A small audio frame classifier, trained from scratch.
Model: 4.81M parameters, log mel input, arch tdnn, norm groupnorm, activation relu, depths [16], widths [384].
Rows from block 12 of a small audio frame classifier, named by matrix and row number. Each number is 128 + 32 x the weight over its row's rms, rounded and kept within 0 to 255. All counts start at 0.
Before each channel's rows are labels from the 100 clips, of 14976, where the channel reaches its highest value: "responds to" is what is common among them. Only what is clearly more common there than usual is listed. The data: melodies that start on their tonic, played by one synthesised instrument. In brackets: how many of the 100.
# conv: width-3 conv (model.blocks.12.conv.weight, 384x384x3, standardized in use, each kernel summed), inputs 0-95

responds to: the note C# (83); reverberation (64)
conv.229 [ 84  85 139 123  95 149 143 121  82 111 129 102 107 163 105  74 119  76 161  52  87  84 123 159 173  94 106 140 165  80 148 102 121 153 116 133 152 139  66  84 146 153 121 201 100 136 187 137  87 118 128 145 156 130  75  67 157 147 152  89 154 172 139  87 103 117 156 134 115 171 167 101  98 124 162 100  52 132  99 189 169 183 141 150  41 113 133 131  45 105  99 126 135 115 154 182]

responds to: the note A# (97); tonic: C (26)
conv.37 [154 160 114 146  93 103 111 149 129  89 121 130 119 114 125  99 132 164 149 192 138  82 160  90 106 177  90 177 145 178 116 130 113 157  95 152 139 120 123 143 176  69 133 124 136 141 144 117 192 154  79 103 152 143 117 110 130  70  96 121 141 104 146 138 104  86 131 108  63 130 120 164 152  94  58 172 107  94  89 122 120 133  68 127 121  99 111 151  86 103 163  53 166 146 141  63]

responds to: pace: fast (79); the note D (73); the note A (67)
conv.39 [135 144 134  66 122 127 100  97 100 149 100  84 176 110 168  93 100 139  93 141 113  82 198 174 128  99  95  82 168 131 163 138  71 135 142 158  92 109 165 145 194  62  92 160  97 115 173 118  73 162 112 103 143  89 104 137 135 106  89 140 119  75 107 101 166 112 104 101 138 150 123 104  95 164  48 160 130 193 103 113 208 178 156 156 100 176  67  76 131  94  93  88 130 127 104 131]

responds to: the note A# (94); tonic: A# (35); bass guitar-like (29)
conv.376 [126 178 137 110 128 154 144 153  82  67 130 108  71 160 121 133 120 158 152 150 143 135 179 103 153 121 149 136 143 167  92  92 124 113 111 129 150 144 152 144 113 150 118 130 122 107 104 121  74 187 130 171 169  92 129 122 174 153 165 177 150 207 168  88  95 145 108 122 119 152  80 198 163 116 172 116 144 111 163 125  79 125  40 127 147  92 136 159 110 134 140  96 191 144 175 121]

responds to: staccato (77)
conv.220 [144 179 150 124 115 154  97 126  95 100 193 123 162 104 156 159 178 144 125 121 181 158 105  76  75 155 102 143 107  55  88 116 100 199 147 176 113 101 124 121 174 102  57 137 160 111 144 102 121 147 123 107 149 130 166  93 114 131 140  79 102 115 156  94 116 148  82 117  98 118 158 177 156 122  91 186 122  81  73 125 100  64 116 137 111 159  98 129 161 111 145 134 187 143 114 185]

responds to: the note C# (74); pace: slow (71)
conv.16 [142 143 155 127 149 112 162  50 103  73 144 163 218 133 143 133 147 116 107 125 123 110 141 141  99  95 111 169 158 165 133 118 136 145 156 101 153 105 135 118 136  97 136 149 160 103 135 144 141 120 152 113 140 204 105 116 143 134  98 151 181 109 120  96 144 107 164 118 129 158 106 124 123 181 163 129  99  87 131 127 101 121  57  99  97 137 209 136 121  86 139 118 119 105 186 148]

responds to: pace: fast (62)
conv.296 [106 108 179  18 126  89 101  99 151 135 177 156 136 176 108 114 119 139 141 120 200 188 138  79 170 159 103 158  83  83 148 153 176 119 146 156 107 121 140 146 104 121 104  55 144 140 111 131  84 154 139 141 102  77 161 103 184  75 101 101 141 121 119 161 113  90 116 119  77  96 108 113 121 137 105 131 103 127 155  79 137 140 130  87 110 176 127 128 135 123 143 104 141 130  84  88]

responds to: the note C# (87); the note G# (65)
conv.45 [106 115  86 134 133 164 160 106 121 113 167 133 108 159 162 137 121  90 117  85 161 145 123 114 130 124 118 152 198 162 137 125 105 132 161 138  86 139  72 103 108 114 173 199 166  94 154 123 148 157 151  75 156 166 173 102  76  69 157 115 129 159 129 113 150 143 155 170 118 145 107 126 125 149 114 149 116 144 144 168 134 103 162 180 177 147 124 103  58 203 146 154 140 138 151 144]

responds to: the note C# (91); pace: slow (69); tonic: C# (43)
conv.343 [144  31 114 155 104 121 165 147 195 133 111 169  89 177  83 101  93  58 137 106 150 127 119 169 161 154  69 189 129 130 131 116 114 152  88  87 146 145 140 137 193 165 106 118 138  94 141 106 135  87 132 140 147 144  59  86 126 127 182 137 156 111 124  87 162 176 200 104 121 145 155 153  24 121 138 137 154 119 134 124 141 132 126 160  96 102 145 171  99 121  77 134 133 148 134 151]

responds to: pace: fast (83)
conv.95 [151 113 143 129  94 113 154 162 147 138 135 116 138 152  87 122 158 119  60 143 188 140 155 120 137 122 134 169 105 166 105  42 155 139 129 134 107 107  85 164 171 195 175 146 118 118 154 109 168 108 139 164 105 107 146  86 137 149 157 103  94  53  98 131 103 108  79 133 128 129 109 152 101  87 153 123 126 160  72 194 109 184  97 186 126  90 109 131  63 118 143 156  96 150 145 134]

responds to: pace: fast (75)
conv.42 [160 137  57  59 130 142 192 121 135 114 147 100 124  97  80 119 128  74 149 165 151 101 175 145 125 127 170 177  75 154 106  83 132 148  80 143 167  88 115 153 100 164  59 100 129 104 144 131  36 139 197 166 124  89  41 124 114  88 114 151  35  39 127 133 125 107 138 125 130 124  98  81 150 186 139  86 105 120 124 115  74  95  96 110 137 151 112  96 128 107 166 154  84 140 190 164]

responds to: the note A# (88); pace: slow (63)
conv.243 [160 130 181 134 155 158  98 129  96  29 149 127 118  66 137 183 132 143 100 117 109 168 147 131 148 126 163 110  74 159 128 101 172 133 184 148 182 119 142  85 167 106 137 118 193 165 148 100 156 115 107 124 139 240  98 137 110 144 139 138 115  77 172 204  82 111 120 188  67 119 164 115 189 117 108 105 150 106 126 142 105  62 129 130 139 178 158 108  54 138 167  85 165 139 140 204]

responds to: the note A (72); pace: slow (68)
conv.23 [169  96 135 119 146  99 135  58  96 166 162 180 116 105 112 192 152  69  65 138 155 146 131  13 103 173 109  45 130 136 121 132 103 120  48 142 161  96 125 111 125 141 148 140 183 123 139  97 141 141 140 128 101 131  73 104 138 119 143 158  81 128 110 142 107 143 198 165 133 145  15  76 127 144 119 129 112 109 132  87 113 192 122 137 185 123 103 124 163 170 180 139  68 106 144 121]

responds to: pace: slow (99)
conv.112 [ 64 151 136 104 141  86 133 113 102 152 170 160 129 183 116 144  98 121 141 127  91  83  87  94 156 117 123 134 135 154  89 118 101  90 151 103  78 109 172  84  94 131 121  95 122 169 110  35 152 142 141 104 113 130 121 144 136 128 166 131 131 199 161 123 108 127 108 138 140 157 143 138  73 150 109  92 136 143 102  75 135 164 168 170  74 119 112 126 110 108 139 139 136 129 151 123]

responds to: the note A# (90)
conv.323 [139 115 180 131 145  99 131 155 132  79 140 116 132 218 144 145 139 129 134 136 125 145 139 208  80  84 135 173 130 147  86 127 154 173 111 139 181  95 126  99 117  19 123 101 173 145 113 143 111 129 126 148 116 141 123 130 160 146 147 120 143  91 126  88  95  62 148 160 103 150 137 183 138  90  99 100 148  72 108 190 148 101  79  48 158 180 177 176 126 179 110 151 158 108 170 166]

responds to: pace: fast (72); staccato (56)
conv.25 [164 167 125 132 112  90 190 147 132 133 118  74 164  88 150 106 180 140  91 105  77 133 111  83 118 157 116 113 157 143  99 166 158 116 167  87 108 111 123 152  99  92 132 150 108 139 151 117 172  90 130  72 151 117 155 116 101 106 124 161 118 126 107 116  97 224 111  67 134 107 122 125 161 122  48  99 133 133 168 131 157  88  85 108 102 107 135 141 162  99 103  27 118 114 134 126]

responds to: the note A (84); pace: slow (69); tonic: A (45); bass guitar-like (41)
conv.197 [ 93 105 111 111 127  93 110 129  78 116 170 190 158  69 149 163 137 118  86 120 136 124 154 135 101 169 139 125 103 182 116  73  95 147 139 155 150 177 115 128 108 113 120 163 137 113 104 130 189 103 131 120 141 145 127 123 118 146 170 168 184 156  91 110  98 163 135 153 147 142 159 142 143  95 114  45 154 105 148 109 120 129 158 128 149 154  92 128 124 103 117 180 122 121 155 127]

responds to: the note C# (83)
conv.364 [165  82 155 190 182  98 120 147 124 140 147 171 147 146 140 117 125 128 119  80 126 124 183 123 119  78 152 114 124 130 110 162 164 111 118  72 119 157 106 111 203 144 142 101 120 183 128 168 135 137 128 155  95 176 149  95 137 131 115 174 172 132 111 125 126 132 141 145 156 146 178 107 108 148 162 170  95 163  44 115 111 125 139 109 109 147 134  59 125 117 125 156 126 107 101 121]

responds to: pace: slow (71); staccato (70)
conv.92 [110  98 152 141 114  84  42 102 118  95 131 108 116  78 103  94 112 154  84 146 179 113 126 109  98 144  84 148  94 135 107 156 126  84 116  75 135 130 109 137 162 108 138  72 115 112 114 128 167 105 144 136 139 134 117 153 122 152 165 125 150 124 141 110 190 125  90 135  88 124 188 166  61 153 131 145 119 164 129 131  91 160 178 115 161 138 143  98 161  82 130 107 149 166 159 131]

responds to: staccato (97)
conv.24 [107  85 145 129 109 133 142 163 137  94 129  96 155  97 144  74 167 151 134 141  98 162 160 133 126 135 120 113  97 142 107 125 145 114  82 109 147 128 164  84 130 117  88  77 104  72 103 199 152 133 130 123 132 109 160 170 110 142 118 122 115  90 138 108 137  92 153 172 111 107 103 145 113 169 133 156 197  81 140  28  73 127 122 176 166 168 129 140 107 139 146 126 141  94 140  82]

responds to: the note A (71)
conv.22 [106 122 106 162 119  72  61 151  88  95 141 135 143 106 120 119 171 187 140 163 130 121 127 111 185 106 114 204 165  50 103 100 117 160 190  79 104 141 151 108 104 159  93  88 124  86 152 114 131 105 130 155 148 148 189 156 122  76  92 104 223  86 150 116  96  95  73 109 107  93 142 143 114  74 155  86  95  78  98 176  90 156 134 128  84  87 168 183 115 118 136 112  87  91 162 153]

responds to: the note E (76)
conv.121 [135 128 162  62  74 137 104 149 135 115  92 140 111  48 174 144 185 125 145  92 138  77  89  77 137  80 117  96 160 126 113 110 103  98 155 127 108 112 124 160  75 126 112 101 120 110 130  88 144 118 130 126  65 109 175 181  43 119 136 135 140 119 140 139 108 131  82 104  99 137 136 146 152 102 128 115 209 124  54 144 132 115 151 131 109 175 131  88 118 170 138 178 115  69 117  89]

responds to: the note E (81)
conv.32 [132  97 160  95 109 135  36  98 157  99 122 143 114 134 123 172 166 181 127  70  75 144 144 127 136 120 141 102 100  74  99 110  86 110  81 148  99 109 167 118 133 164 121  89  91 144 123 108 134 153 162 133 116  82  91 104 156 132 144  96 150 146 160 125 160 179 187 112 157  91 116 159 106 119  73  83 121 144 140 157 112  80  64 130 102 150 124 193 163 167 131 178  96 128 124 185]

responds to: the note A (82); the note E (70); tonic: A (56)
conv.322 [139  57  66 117  85 119 111 152 175 137 134 111 121  87  69  99  75 162 148  92 135  83 137 140 151 105  80 135 198 130 117 116 180 165 126 131  96 114 122 114  69  64 143 210 166 142 129  94 163 115 163  95 140 153 104 104 136 145 107 110 146 165 136 145  83 132 113 124 116 214 140 136 120 126 159 169 152  84  39 159  84 166 137 136 101 172 170 135 128  92 157 133 142  97 104 169]

responds to: the note E (90); tonic: E (34)
conv.187 [130  60 180 126 122  91 100 128 142  96 145 143  96 154 136 160 127 123 182 130 138 110  94  87 166 127 108 132 127 157 130 130 135 137 167 127 122 101 137 141 193 174 137 169 107 123 161  98 114  80 142 112 133 137 178 109 117 131  95 128 131  68 163 160  62 134 106 171 206 153 122 139 122 104 115 107 167 144 143 160 101  95 100 131 202 123  96  80 155 159  93 139 130 155 111  44]

responds to: staccato (100)
conv.141 [108 128 147  75 154 203 127 149  85 102 162 146 204 172 126 108 144 146 145 103 121 138  88 117 200  82  86 147 113 128  80 110  84  39 137  90  81 126 143 170 160 137 128 137 181 154 142 158  88 152 120 142 154 100 116  71 109 164 143 164 187 116 171 123 142 255 201 147 103 172 123 103  77 139 186 174 110 121 103 132 147 189  88 127 104 149 121 105 144 126 129 102 127 117 115 205]

responds to: the note E (95)
conv.328 [147  93 127  62 109 175  98 144 128 147 176 132 133 121 186 105 121 152 143 168 136  99 107  67 126 111 138 139 137  80 124 148 128 127 114 129 124 139  79 115 177 123 107 113 118 166 147 119 185  76 139 141 168  66 119 106 131  92 144 192 103 152 144 169 113 136 109 156 132 173  88  98  59  46 118 140  67 128 145 142  88  49 140 147 103 127 117 113 105 104 143 166 152 169 102 155]

responds to: staccato (100)
conv.30 [115 123 156 151 120 163 127 133  97 164  92 113 156 133  94 133 159 135  96 132 168 167 152 171 146 127  63 138 143 109 152 133  81  58 140  96 155 122 159  90  97 107 117 151 176 163 127 155 127 107 163 125 148 161  92 189 137  69 142 159 189 118 167  82 134 135 142 116 125 137 122  94 149 112 130 147 132 136 156  97 111 115 109 164 115 121 131 154 100 143 150 164 120 157 154  82]

responds to: the note A# (99); bass guitar-like (28)
conv.210 [147  76 118 165 143 149 126  86 155 100  68 130 100 156 142 182 124 123 146 108 140 136 146 151 147  98 156 128 127 154 148 105 127 115 184 120  89  90  98  79 139 140 107 101 153 100 128 130 162 164  90 121 114 147 191  62 176  98  85 110 147 143 150 103 109 125 146  75  52 109 138 131 118 172  75 124 187 148 106  92 151 143 113  12 127 196  98 110  88 157 117 126 144 122 143  98]